config.toml
model = "audio frame classifier"
moe = "top_k"
shared_expert = false
width = 320
weight_decay = 0.06
Rows from block 2 of a small audio frame classifier, named by matrix and row number. Rows with one number within an expert belong to one neuron, the router's apart. Each number is 500 + 40 x the weight over its row's rms, rounded and kept within 0 to 999. All counts start at 0. Numbers have three digits each. After the name is the row's rms in percent of the matrix's.
Before each expert's rows are labels from the 100 clips, of 14976, where the router gives the expert most weight on average: "responds to" is what is common among them. Only what is clearly more common there than usual is listed. The data: Morse code for random letters and digits, with fading, noise and interfering tones. In brackets: how many of the 100.
# router: router (model.blocks.2.mlp.router.weight, 32x320, trained with AdamW), inputs 128-191
# gate: expert gate (model.blocks.2.mlp.gate, 32x80x320), inputs 128-191
# up: expert up (model.blocks.2.mlp.up, 32x80x320), inputs 128-191
# down: expert down (model.blocks.2.mlp.down, 32x320x80, transposed), outputs 128-191

# expert 8
responds to: fading (96); reverberation (67); speed: fast (61); white noise (43)
router.8 114:553442545532497470478473494514522543497496450540475487508537530548513424475464510465463440444524502506522510433475502493522523526545534510456433496517478493450521474434500528493575552466482488
gate.0 096:540490519528534489477480556562497457419518525464382466485411506459523557529545525504454504574501459522523521431463479537418546520424535504526502522495590431485465512535519405491465484524540437
up.0 088:519476513559575481448461571587557503372541532405447465491395489451532496512549565530511545509432462455482548442509454549462516456447507523498429524508564464500515527500495420462505539537508468
down.0 106:508505472547514569530531421495462453518591453546616491517475459459541574489577538523513544531541515480448465438553491528433459538474492441529413507461460488453559539492453455538573569464501572
gate.1 106:561509512470497478502522499524411476520537483555535484557505545418536475509534567514514487454473482478509452495453489522541524516460450480519521533495522500453501496523503508510483514523516459
up.1 102:495434505510466488515476489472493502535460549494460462431477500487488488501518504420473586479458584466483412507479486479528468484530556427531583462513466570504451455480501481469483472522514456
down.1 101:496548479440531444548433550503478462505473576575482542505390593512483479565526501507503494529492509541512461502529493460526485421447417459438472505507507493488492496455554525525500437434544462
gate.2 087:526540521517520424443505523487511489492459484545504485537467497490490528524514474603494483485456427526545517482511615393514549465556534475444563458531472580479454480501446501499525453510518509
up.2 093:463499499472467487489489475548544487508520533489534453573493492493428457518450454529507450445490460512546470529498612337550515497500526493550465517501467548535529514497540512538497491508575473
down.2 101:437571456539467517514472483489485529500491439430543444449494488483487569500498506492558489450496489524476510475415468440495586537474479456470480524490486516517486422455531415473528503519454477

# expert 4
responds to: fading (100); pink noise (42)
router.4 107:516507485469550575521516437499521477435469529496490552534505558508499478505567511475465505480526484503543511521526517447579472512487536538567483526552542475503509535448524504468497491494542429
gate.0 095:501439511481530465430563510455458528494427496555502527516481450515487505546414564464514486580552432507469520537587472521533532466556479610515505508502464477507528464522498466449514466521566509
up.0 104:485495524497457574620431474497526479498570526499464491474439490473446480503478430497494487502469512482594528543446562496531523515461475447567504504479551455472500571510470511567492514518524439
down.0 093:444525501482490513504552497487392460467445551494530455551540496454402458462453595461455532472483514466591432577472496520459472467501555521440502530541535494583518552457512515516540542500497476
gate.1 099:498544496528484469509512517553480503629520500555541603488425487563480517488469440555431499489606529488520533538532437477481531496505437530486420469503447463490499574444509492580547536460573479
up.1 097:486516484486543513493534520547474478567479499538500595477468515542503494493483410537467529473588489503440536493525436458472484534550457580508431479522461428460488554492464484530576498494616469
down.1 097:540470442459561513527390470500538399475440562544525450523451507497507470449407509522467453426475511463504499471544471506472515473534553488526533533470491468426461496530478439513534453479431505
gate.2 093:515463529528512489563497497464453501441487476484525545457427471508500480449490485497546386562518563534587514472499529497446484566442483476538559536539532411472488480440481427479438552499499471
up.2 100:525487534469470478463468441449507477474489492505492344622480477500489481449544582500465484528631522461513480478484498461537431503539532549517500498521531528461529454522497531414547512528404499
down.2 093:476488504507566510474459432468522507460469473480498550419542481534475499476533533469580539516443496478597514488479567432530483579557581526509592558580492516453493538496461453493473535485533475

# expert 9
responds to: speed: slow (81); tone: high (64)
router.9 086:581519524457552553512525580509492465517469476497524499481496541456544461491492447574516501496481566530482535528453503451533506521460484559542483533508502527564470487546408481464476440486570490
gate.0 113:525495493518478498505565487478498494511513545530440557539478489443506536487447450556532486544494509498504467450525491529357519572559488563478515482473499500489428496506572514498608527480434495
up.0 111:533495513466468568576539537449490480486525547491474487505535424491506486504382400553535493446523545517476492529484567526417530511531476507524498478452542552536436508480538557490546554528402485
down.0 110:451478433514527479531453481497493530517511495501506479488529528525476520394481502565490549484553577507517545482508482516505534537515525490504430494464498487497479520475462465520492480499451574
gate.1 101:490478511524552597513609520550457492471434495426585457502480457473485428470460512517499470421547525450588537476512543491517480483530498553510460468527435449499515525421482477495532536578544450
up.1 104:466476483452477516537540534481443522522518486562569483521463493492495540536458456533450621563459488504456558439456521479542529495530499484446481505499509546516446441516566500460476574419495482
down.1 101:443457500496482517574462453524556564457497528481443449430524484522511518480591563527541504548502555516488552490553516549499490513487454491542484509518466517446518537517474512511468567505469519
gate.2 091:460524552513487387538494486533504573503553537510549517539528569477492448550505501542457461471468466514498545515514522533486461524421455452480506486564436475506543482401531503486489471458475525
up.2 089:456480440530514497585525509477503579554483511482574544475477549465480527519540494525498487566445476460562478481492463533471466500471556541478510464537481476466538412549482502481476541480451477
down.2 095:538526524514484482490446480500457507582468496476468575536513462471550491491515404496483493458554568484525437559476448567472475525489536436534519531494499441485459535406377468445487504515474495

# expert 20
responds to: tone: high (70); white noise (43)
router.20 090:537530531453548593480540501501476524496475490473517484491534514460527516495566502548543494540563524491543485526482461489517509565427517554536488535516585574500492479536468452556511436504529483
gate.0 092:472494519479481475491575470525514495462466490439545503546529433528539540488516531479534532545506505507475489438517471497488516511521511564506529453513506494487447493485457489506498570551500531
up.0 101:494522478550469470518440529430494460535489508465523533534517537513461425519491463530545567475549519522513537522532457508491534487483528490465566535453510490503503491514519481572532503497485471
down.0 093:468464502516499541445518524555503477554481447486486471482555406500485436503471481515518462461544482547444563555523548515464500432482551460510508531471481552512520531415546501496480459489501536
gate.1 095:479492443528510589447490505395497570466511551535474380498550528562464561563490503497515541479469478510501440476546434535505482460513539546554487474532515509462542552484537541458570495506458502
up.1 100:528493523525470437573490460566519501474452453493483532467455547480444451475468470493460610486471528500480528547419532536546484505489486480496461543554505485560469546529490465530456458490458494
down.1 104:419548526487429444508490488482451499477492463473482505588468497489442434505494515523516520501416521484502426505511538504507433455511472532460476456556494530501479406473434476429468452514461498
gate.2 103:477497540489525494506549499480462511490475489536497477519510480494567507492532482511445515476492535490431521490440582474574450576444481476472469482457494517511487462444513491503478531452459531
up.2 101:485463526492513464500521538545507537575474505491468454532499538555568528521509408472521528571511515495508497513482512505479529511530462570469510486493489491514499505464482494468511557443437488
down.2 096:510475494444575547535479514558497497537559426415475420432433480483432479499469562546533481519532458532464503493435501535479550514451518571529500465471511537496511554522489592540456503518574496

# expert 29
responds to: reverberation (76); thin (high-pass) (30)
router.29 140:485469531530482477525483505428505493401544507537451528492486486485505514495491495480432527513453519465531492507552534564453482494525536466518521514485483485435491493445489529475476609466428514
gate.0 101:514528516473552508528493506424561510495453513499513525565474496554426532454469522537523542610478537511470523588524508516536491459495466410507545520512443483485495421515509481496467497581542503
up.0 102:501439510531503499448520526579492472439514521441469447511612452418518456524511464495488421464470458510530500452492491482494472543429482485520521473556518512584542530521487511563562548469474495
down.0 104:455496538577540531516546468449458575488479489494541524514552524445432507485412437400600477518489440516455541474460492499460545472498500535489478499484528546566497482570551519487512569566512528
gate.1 102:521522490509515501574450479521538491502557537523523500435509502506461481513500460488514447363458551532484440512525505552542521502513538459513464547518466479468425511491515519492489455493483500
up.1 104:449449495481497517435563493501471486517468495454464488530465512487526511514495551560448540577564463470498557495496518433454512501495474506474549450514479474573532493508486480508542538503515476
down.1 092:516542495560477507474542413483464535531484522470421447515574510474511508524501510400497473467591447422533513464497498444430519504475499438531617492486481506507498522480483451517571546579505466
gate.2 102:537394516530542503498480472417529438412485544477495482486496501459501521504507474495528537559510504446590537535492483529511525489555463479438543498488374507534467531440505540468556541427496432
up.2 109:548437507548536485510486506430483478507480503503499498493472461510504535497467487464531517538470582490542552541490495580499511527542477453479495501474428473506450527471518542496497540428475438
down.2 105:495469576534481473462443511570511492506518563387489539470443502501482548521446501513489495467543512529482538513500486547463471522515562471443497494434505493564459532455494482507488519500571602

# expert 23
responds to: speed: medium (79); tone: high (69)
router.23 091:559533530461511520475492460519471486520528464573538482537500509451577532445560452508568470518473527519521485576469469444530530568474562489515497492472501553499483507551465485517494436547490500
gate.0 097:537517495473504500496415511509486546488462488462555448517474471456523482485481485478521581564557489543416579512547500484452533470472517512486486514475526494510510526466483446470552528502504493
up.0 098:489593514518550440455424510470528543410539513448470472544478498525512471507536541459479519486498468511423555494501509531477485519475563596504502483465535489434542517519478486549526466525509461
down.0 104:454484561539475473548489545511496465504469426531471516531514511460479490460508547478514480425463548502551491472529512480496464512476480498453539432547474376488543479537552502518477458536433511
gate.1 107:478579461444558383571489538466493507430485477481558549506504505498445463480472440523515466553534545527490534489437476448514472507517516502583420497495515457496483509484462513491445542476575544
up.1 107:523455527497441524486555464522486545567484544425483438498522538503480521467512521494455589507484496463556502511507486530443542463536508447436501514517551543501484453490435519507566452591531478
down.1 100:497444418490408491466515483552508524543562416576507440537545462497543459516566451493474545449512454517476536538498509574590519534534430454532512508529510454479461407471519548545523483512535522
gate.2 093:504517574574517485587512481498468549458513492516461431462452485498504566491428501525430463464492484457542457528480445609545505469491479582486485515500466515487434467500477499527549523569488489
up.2 091:477507533552494513570472496468511549443479494525478359528428440471529576572475442470520483437513487451520470488452464557523472488459415469575475497470479509523491504426501526464589526525489466
down.2 097:515507588538474488539478472451535542546475463498458427503519488426551505506512490463495582439504498449491509529506482487499488426529537448545437592490573536484514443465505471494508541541469507

# expert 19
responds to: clipping (36)
router.19 083:571521534447540515542529487564440502509525452539531470499490472432547491474491404548556442482519556579490473517449488455508480537420484516533481544482578546493459456517496506510479442529544527
gate.0 100:574474502443502432505541529553504480492511548465573499479405513491494484536459469488494515432422479479498493500553469576475511435569478557453571492554514465483498526447504468459467460572473566
up.0 092:517516471447517555483503509519518515489534562533421506545501478525503441473514452561502495508475489506513522465575515506436559416564452539469533484492501505511529605499510546523543495510409602
down.0 093:470466551421539583546525519515400454500464510438506519521516522477463392527451431478502522484455490525512451562471470475421527528420502512463470520474477516516429512419467518544480455519481563
gate.1 110:477467494531498506534461487483493543458493593498461584501409493537507489493481484511540551511541543486512538422539477535441498449537425405554566543515490472504517506467490473496513548459496558
up.1 098:485596477484472515442508497486512574426511524508444478492490440544525481476502424527587470561564541565493553506533471512499504463493551482517521498507492505512540483511482515470489486487456526
down.1 111:558553518577484510491551482465497559466500413446455450454478513465582550514501457517498458495554485511473409607515510565528497523456442489496492460522500479513574488442458526478484488437498429
gate.2 101:468513516507504493470479431512528532531500517439518543548469482500493417503449478579484491532438555546472527552448472597468468519491487480498553508512458497498534426428553483466506546479420548
up.2 095:515405502571506493581495509467456466499481467528480568473497502419468497514494515467491496433504479415519427451454461472521514545464516535537484524558447603448494505500499492524431485538609441
down.2 107:468593438474487478517489548534518512486452543451497410461425526452548481482426513476412541528487444525528485529458518506556586568441529450516499528493523586515415515491457443479544478529479485

# expert 27
responds to: reverberation (72); mains hum (66)
router.27 098:589505540445515535495452520545499510498538469479542464517436501478481538477530441527528443477440469521540513582448486479529493594431507552521482520484552469543512511545478499563490469505553531
gate.0 102:490458522527433491495445435430502470561541475495495433504491518463503515529493465479507496585485524479422498514533465441474533515485501500589548466483526487509464533453498539500435480474484517
up.0 107:470487439460454492531519452470486456537522503511484466511491469448461517491486469473530503549451515469494499534538515411534553499456518530522524478520591510484474523555515486515402507473547494
down.0 103:476514469528523487511459462572493452528437521493594463529467481440534483547491527452491388502480396470490540551399517506542501547532517495584546505517434441519461435587552531463437481575512501
gate.1 105:511506530519493531488518497450527511453526547416390543473542508480476598484552520545453542525471452477494497462495466588476498557492500588536521472521503473519478532480520524569564510587574500
up.1 112:484523516517514534459531544595532513445546507513424575497542514498483539472561450509458470470419459517536495480523479513491534473476472570490562477449478494501463536457508533575533469497478468
down.1 108:541531490526533521452481517502585493556533476534512452425505469458471446475448513515575540426479443491421501519500506538478495507518521477576506495449522565426512555506544496522504518530482526
gate.2 099:518438540526475560485555516496496493548446487497532481515470406460539499506583498415481537540466465496524504465508477544526461453494445512496516422559419443559536514452578559478435530559483509
up.2 097:562589567531491522527488419501482516507535470572553541509591544502457529511467441583458492524493573514488516595507519460547487577534510507503463513464486536519469548456437508551570510441391488
down.2 095:506467541511500538578512421562453570443570529454473470502552535454494481545496451484529502515484509450515469521495532478481427562445569537526522530449506470497527495469460536463516535503520476